Rows from block 3 of a small CTC audio transcriber, named by matrix and row number. Rows with one number belong to one neuron. Each number is 200 + 20 x the weight over its row's rms, rounded and kept within 0 to 999. All counts start at 0.
After each neuron's rows are labels from the 100 clips, of 14976, where the neuron reaches its highest value: "peak on" is the class under the peak; "responds to" is what is common among them. Only what is clearly more common there than usual is listed. The data: phrases spoken by 400 fixed synthetic voices.
# fc1: MLP up (model.blocks.3.mlp.fc1.weight, 1536x512), inputs 0-56
# fc2: MLP down (model.blocks.3.mlp.fc2.weight, 512x1536, transposed), outputs 0-56

fc1.358,194,228,219,222,173,225,202,201,179,210,227,182,246,196,167,223,195,218,207,213,162,188,182,195,216,236,194,198,220,209,213,209,233,207,197,189,203,203,196,189,185,181,229,234,221,204,205,201,205,189,204,196,195,208,205,215,248
fc2.358,191,236,204,229,180,199,203,220,190,191,208,172,182,224,233,202,215,167,191,170,246,186,184,178,173,204,189,189,190,200,197,199,211,180,253,193,195,223,207,207,207,184,217,189,187,208,196,206,229,207,174,205,186,243,181,198,171
peak on: /ɛ/; /eɪ/
responds to: /ɝ/; /l/; /t/; /eɪ/

fc1.138,199,210,230,224,186,203,170,167,211,197,199,160,229,220,195,166,207,189,171,211,207,205,204,186,190,207,228,211,178,232,194,183,188,201,238,227,190,186,188,199,189,188,193,235,215,202,194,176,205,234,186,215,193,190,206,194,188
fc2.138,224,167,180,182,172,174,206,229,187,177,173,196,219,234,188,204,218,185,236,229,196,205,220,199,185,168,206,188,213,209,190,164,194,226,166,204,183,208,203,198,212,198,189,187,199,207,204,213,178,195,233,183,217,228,174,229,176
peak on: /ɔ/; /ɹ/
responds to: /f/; /ɹ/; /s/; /ɔ/

fc1.61,219,197,188,216,184,197,189,175,185,210,197,174,217,235,221,222,205,213,216,215,184,154,194,198,216,186,222,197,170,201,210,208,232,181,171,241,201,220,221,196,189,213,186,178,206,197,223,185,185,209,194,182,189,207,176,186,197
fc2.61,219,220,225,207,194,203,185,212,191,231,208,195,204,177,178,191,217,186,213,188,188,166,173,180,171,217,169,177,199,210,212,175,189,185,202,215,193,192,165,223,162,199,197,198,204,212,215,216,197,204,236,184,184,213,164,147,187
peak on: /oʊ/
responds to: /d/; /oʊ/; text has "holds"; text has "old"

fc1.0,198,219,205,147,171,199,209,210,184,214,214,200,222,188,206,215,196,196,180,213,194,192,196,214,206,204,248,219,222,230,220,170,199,204,208,241,212,218,228,204,199,185,159,186,224,142,211,205,214,181,206,210,216,215,199,202,198
fc2.0,216,179,190,220,215,215,176,177,202,219,225,185,205,185,145,190,187,215,222,202,193,214,186,206,223,214,191,203,211,214,175,204,188,195,211,187,171,205,220,191,205,217,192,205,179,193,219,208,185,184,197,212,221,194,220,211,201
peak on: /oʊ/; /aɪ/
responds to: /ʃ/; text has "show"; text has "shiny"

fc1.4,190,179,227,228,208,171,187,205,193,197,191,188,243,215,191,206,229,197,186,191,197,199,167,189,209,172,193,189,162,171,159,204,214,206,230,185,210,215,195,200,206,215,202,198,215,176,190,195,180,179,192,178,193,201,218,245,190
fc2.4,228,177,198,215,209,207,186,217,189,173,229,189,235,186,208,186,188,192,182,199,172,198,199,215,229,204,237,199,173,207,204,191,190,193,209,198,195,191,173,244,208,212,217,169,182,208,195,171,184,237,221,214,220,205,189,214,213
peak on: /ɔ/
responds to: /b/; /ɔ/; text has "bought"

fc1.352,202,184,206,161,218,204,179,199,218,199,186,222,225,227,186,208,230,213,207,221,194,239,165,225,180,203,218,175,198,226,159,220,214,211,223,243,181,174,190,211,230,210,201,198,181,175,211,211,183,179,221,190,186,200,230,207,182
fc2.352,207,203,176,207,201,192,195,200,199,240,210,194,199,248,211,180,233,204,227,187,221,186,243,192,188,206,213,222,192,188,239,191,202,208,177,192,200,218,219,149,205,230,186,189,213,202,236,219,182,165,179,170,210,192,168,188,208
peak on: /oʊ/
responds to: /oʊ/; /l/; /h/; /ə/

fc1.366,221,233,188,211,184,188,252,192,220,198,192,212,197,204,180,216,194,174,204,235,182,201,193,220,197,200,186,224,186,198,204,197,178,203,227,205,183,190,148,188,169,190,241,250,184,207,189,187,236,178,180,221,192,209,168,211,206
fc2.366,168,204,228,186,183,160,220,236,205,184,188,172,199,230,221,231,197,187,196,162,197,222,203,199,197,194,201,196,208,237,206,180,198,197,193,191,220,171,232,234,183,188,197,249,199,212,223,198,184,231,203,194,162,225,180,213,202
peak on: /oʊ/
responds to: /oʊ/

fc1.416,206,216,207,232,216,201,187,219,227,190,213,195,205,215,195,190,188,203,202,186,208,209,195,203,207,214,180,211,225,174,228,223,214,152,190,187,165,196,192,206,193,196,179,195,188,211,187,197,217,233,176,221,218,201,162,198,161
fc2.416,217,194,168,201,201,202,199,171,183,200,193,185,203,175,215,170,176,218,184,200,207,183,179,199,203,201,176,229,202,223,220,204,184,176,203,218,193,230,184,226,214,215,173,229,197,242,204,169,185,233,182,196,218,207,214,216,198
peak on: /k/
responds to: /k/; /s/; /u/; text has "school"

fc1.639,208,160,187,215,189,198,217,193,185,183,226,229,212,159,196,246,207,208,210,197,188,188,177,201,195,233,204,211,173,159,198,222,250,208,198,149,207,205,166,192,218,207,188,218,170,206,205,158,198,199,201,226,219,193,182,219,189
fc2.639,213,201,201,152,174,198,199,196,216,197,227,187,201,214,193,254,207,212,204,173,204,202,203,212,225,198,223,207,223,188,233,216,181,225,226,210,217,190,193,176,206,212,203,195,165,189,177,213,218,190,189,226,203,194,207,176,219
peak on: /ɛ/
responds to: /ɹ/; /ɛ/; /f/; /v/

fc1.563,191,217,201,194,207,211,198,202,207,189,199,136,187,213,161,213,198,187,219,192,214,204,225,157,191,184,188,192,229,157,175,196,175,206,202,156,220,158,205,215,191,218,260,182,188,183,236,198,201,207,215,197,185,202,171,177,249
fc2.563,202,190,170,172,214,220,207,219,201,186,179,197,188,230,224,169,196,176,183,170,199,200,207,206,182,179,199,216,193,177,194,215,230,202,219,185,173,205,185,197,223,198,194,177,209,213,199,194,190,201,158,202,216,198,185,176,168
peak on: silence
responds to: white noise

fc1.502,193,211,198,207,218,152,197,137,177,187,236,225,212,238,189,219,219,158,192,218,205,179,169,180,230,204,195,229,233,201,188,197,197,235,231,192,163,188,208,225,187,196,152,215,212,202,171,200,229,195,191,198,193,206,220,205,205
fc2.502,239,205,225,200,203,204,169,209,187,166,189,212,206,229,191,176,181,167,200,179,203,203,197,199,184,215,174,182,175,190,186,177,178,181,184,187,216,230,249,175,224,192,213,191,205,220,215,204,175,177,176,207,194,220,207,206,208
peak on: /ɔ/
responds to: /ɔ/; /s/; text has "lost"

fc1.214,195,189,203,216,200,179,172,190,197,208,199,217,236,154,161,189,159,191,186,229,237,217,222,206,252,193,193,233,190,194,209,224,218,205,214,181,218,193,200,209,186,193,225,193,221,175,171,191,171,187,211,206,187,191,197,208,200
fc2.214,212,203,235,164,182,217,215,223,223,182,211,221,211,199,209,216,193,203,208,193,193,189,237,207,215,186,205,197,193,222,206,196,191,183,209,188,193,201,194,166,232,159,219,191,212,194,212,204,188,199,201,173,188,171,194,215,224
peak on: /ɔ/
responds to: /s/; /ɹ/; /ə/; /ɔ/

fc1.238,197,215,187,217,200,190,197,178,203,184,234,217,206,204,203,206,170,200,191,210,170,187,235,186,185,192,217,185,220,204,202,194,213,203,183,214,202,183,196,208,158,161,219,210,190,204,208,192,212,165,202,203,181,221,238,194,231
fc2.238,196,188,189,186,192,150,195,216,188,205,218,202,195,174,242,197,196,201,178,218,218,223,202,196,196,198,209,259,227,185,178,202,185,220,195,195,204,232,178,190,216,163,222,195,202,173,226,159,205,174,192,197,201,200,209,227,192
peak on: /ɔ/
responds to: /ɔ/; /f/; text has "off"

fc1.136,208,214,233,193,207,195,211,167,193,206,159,246,198,218,206,223,242,205,218,170,181,211,203,219,227,225,197,232,203,223,213,201,242,208,220,217,235,195,211,212,206,222,209,179,191,201,195,209,200,186,206,228,156,181,181,172,196
fc2.136,200,189,197,233,236,183,212,216,207,202,171,203,233,213,174,182,201,192,176,193,222,198,201,212,179,219,203,191,177,207,207,199,254,195,223,184,202,191,199,224,196,206,197,231,200,182,205,220,209,178,216,194,192,233,186,209,189
peak on: silence
responds to: white noise; rumble

fc1.225,197,183,221,196,183,255,252,220,223,190,219,174,206,206,216,179,209,223,164,220,199,183,207,183,225,193,205,159,185,201,168,202,221,189,177,186,173,200,212,188,216,235,223,180,226,238,226,172,213,219,219,210,193,209,227,187,213
fc2.225,170,206,224,160,215,233,181,226,195,207,214,191,211,193,248,257,203,193,181,182,176,211,212,217,195,200,193,219,224,172,181,178,212,163,202,171,160,191,191,173,200,187,202,179,192,181,192,188,217,190,208,224,194,193,208,203,202
peak on: /ɔ/
responds to: /ɔ/; /b/; text has "bought"; /u/

fc1.125,204,197,197,204,185,156,212,219,191,170,212,197,207,130,192,180,213,181,185,207,164,170,185,201,200,213,209,177,212,200,232,211,211,140,209,239,215,215,191,187,188,233,177,222,185,203,186,187,211,208,184,198,193,211,234,174,187
fc2.125,205,235,191,190,236,231,183,211,180,196,169,241,219,205,219,197,199,222,227,213,190,221,205,197,224,206,195,164,188,194,215,201,216,222,210,207,198,170,164,199,202,202,213,187,189,198,184,193,189,226,185,203,241,179,188,195,230
peak on: /ɛ/
responds to: /æ/; /θ/; /ŋ/; text has "thanks"

fc1.627,227,173,210,226,176,223,225,217,222,221,192,162,201,182,159,182,196,180,189,212,167,222,136,164,199,187,183,204,167,183,229,175,220,201,178,161,201,216,204,182,182,171,206,187,191,198,190,216,176,189,187,155,201,209,192,157,171
fc2.627,178,198,181,213,200,195,210,212,183,190,197,149,211,196,182,213,194,196,205,180,222,178,213,230,209,182,187,189,206,222,202,222,207,204,229,194,196,201,216,181,213,195,207,219,228,217,230,204,229,193,215,190,219,200,154,223,187
peak on: /ɛ/
responds to: /ɛ/; /v/; /s/; /ə/

fc1.625,227,197,198,161,192,195,205,234,201,220,207,186,229,184,229,227,164,205,190,199,204,183,189,151,189,228,205,214,205,220,197,222,201,195,216,193,177,200,207,189,194,156,204,175,191,205,198,245,212,201,210,187,188,212,186,219,178
fc2.625,184,227,233,196,222,187,186,190,189,226,174,172,199,181,177,192,180,183,212,190,184,208,199,199,172,224,189,186,239,218,222,146,242,180,172,201,201,210,212,191,181,192,174,190,204,196,181,217,217,187,245,176,244,220,203,228,204
peak on: /ɛ/
responds to: /ɛ/; /j/; text has "yes"; text has "again"

fc1.118,223,211,185,168,202,186,200,202,199,225,183,191,191,167,215,207,193,170,194,208,172,212,224,207,185,214,209,179,182,187,204,188,238,222,181,225,210,204,195,195,185,217,194,242,200,212,233,242,208,192,186,194,179,222,238,230,235
fc2.118,218,191,163,229,179,202,236,206,216,184,185,173,219,184,199,175,214,206,204,201,184,197,230,197,181,200,231,204,192,232,185,220,211,185,239,209,209,164,183,212,197,212,177,208,172,239,225,215,211,224,188,180,211,192,199,195,196
peak on: /k/; /eɪ/
responds to: /s/; /w/; text has "waits"

fc1.490,217,203,194,180,186,157,187,187,197,227,199,241,164,209,188,188,220,197,216,178,210,197,172,208,226,196,208,195,204,179,208,207,173,201,195,192,161,172,201,188,200,199,203,240,148,196,188,188,186,205,208,188,203,218,196,211,202
fc2.490,143,219,215,166,201,191,183,184,209,197,215,205,201,218,215,206,218,212,200,193,186,184,232,187,207,205,243,216,192,238,182,199,198,240,190,226,161,212,214,253,196,219,209,236,189,196,207,245,175,191,201,195,249,186,206,212,215
peak on: /oʊ/
responds to: text has "lower"

fc1.311,224,198,188,206,225,178,178,188,191,197,208,168,190,188,194,209,189,208,201,178,215,184,215,232,200,246,176,213,219,193,194,195,181,202,193,202,222,212,212,244,205,216,189,195,178,168,182,186,184,203,213,186,159,202,180,193,171
fc2.311,218,195,200,182,205,201,217,227,206,203,200,188,204,196,201,207,183,224,206,229,193,207,197,226,209,248,191,198,181,206,185,202,178,198,218,211,222,175,180,184,180,173,183,199,234,178,185,200,192,217,180,200,224,179,234,175,175
peak on: /k/
responds to: /ə/; /k/; /ɑ/; /m/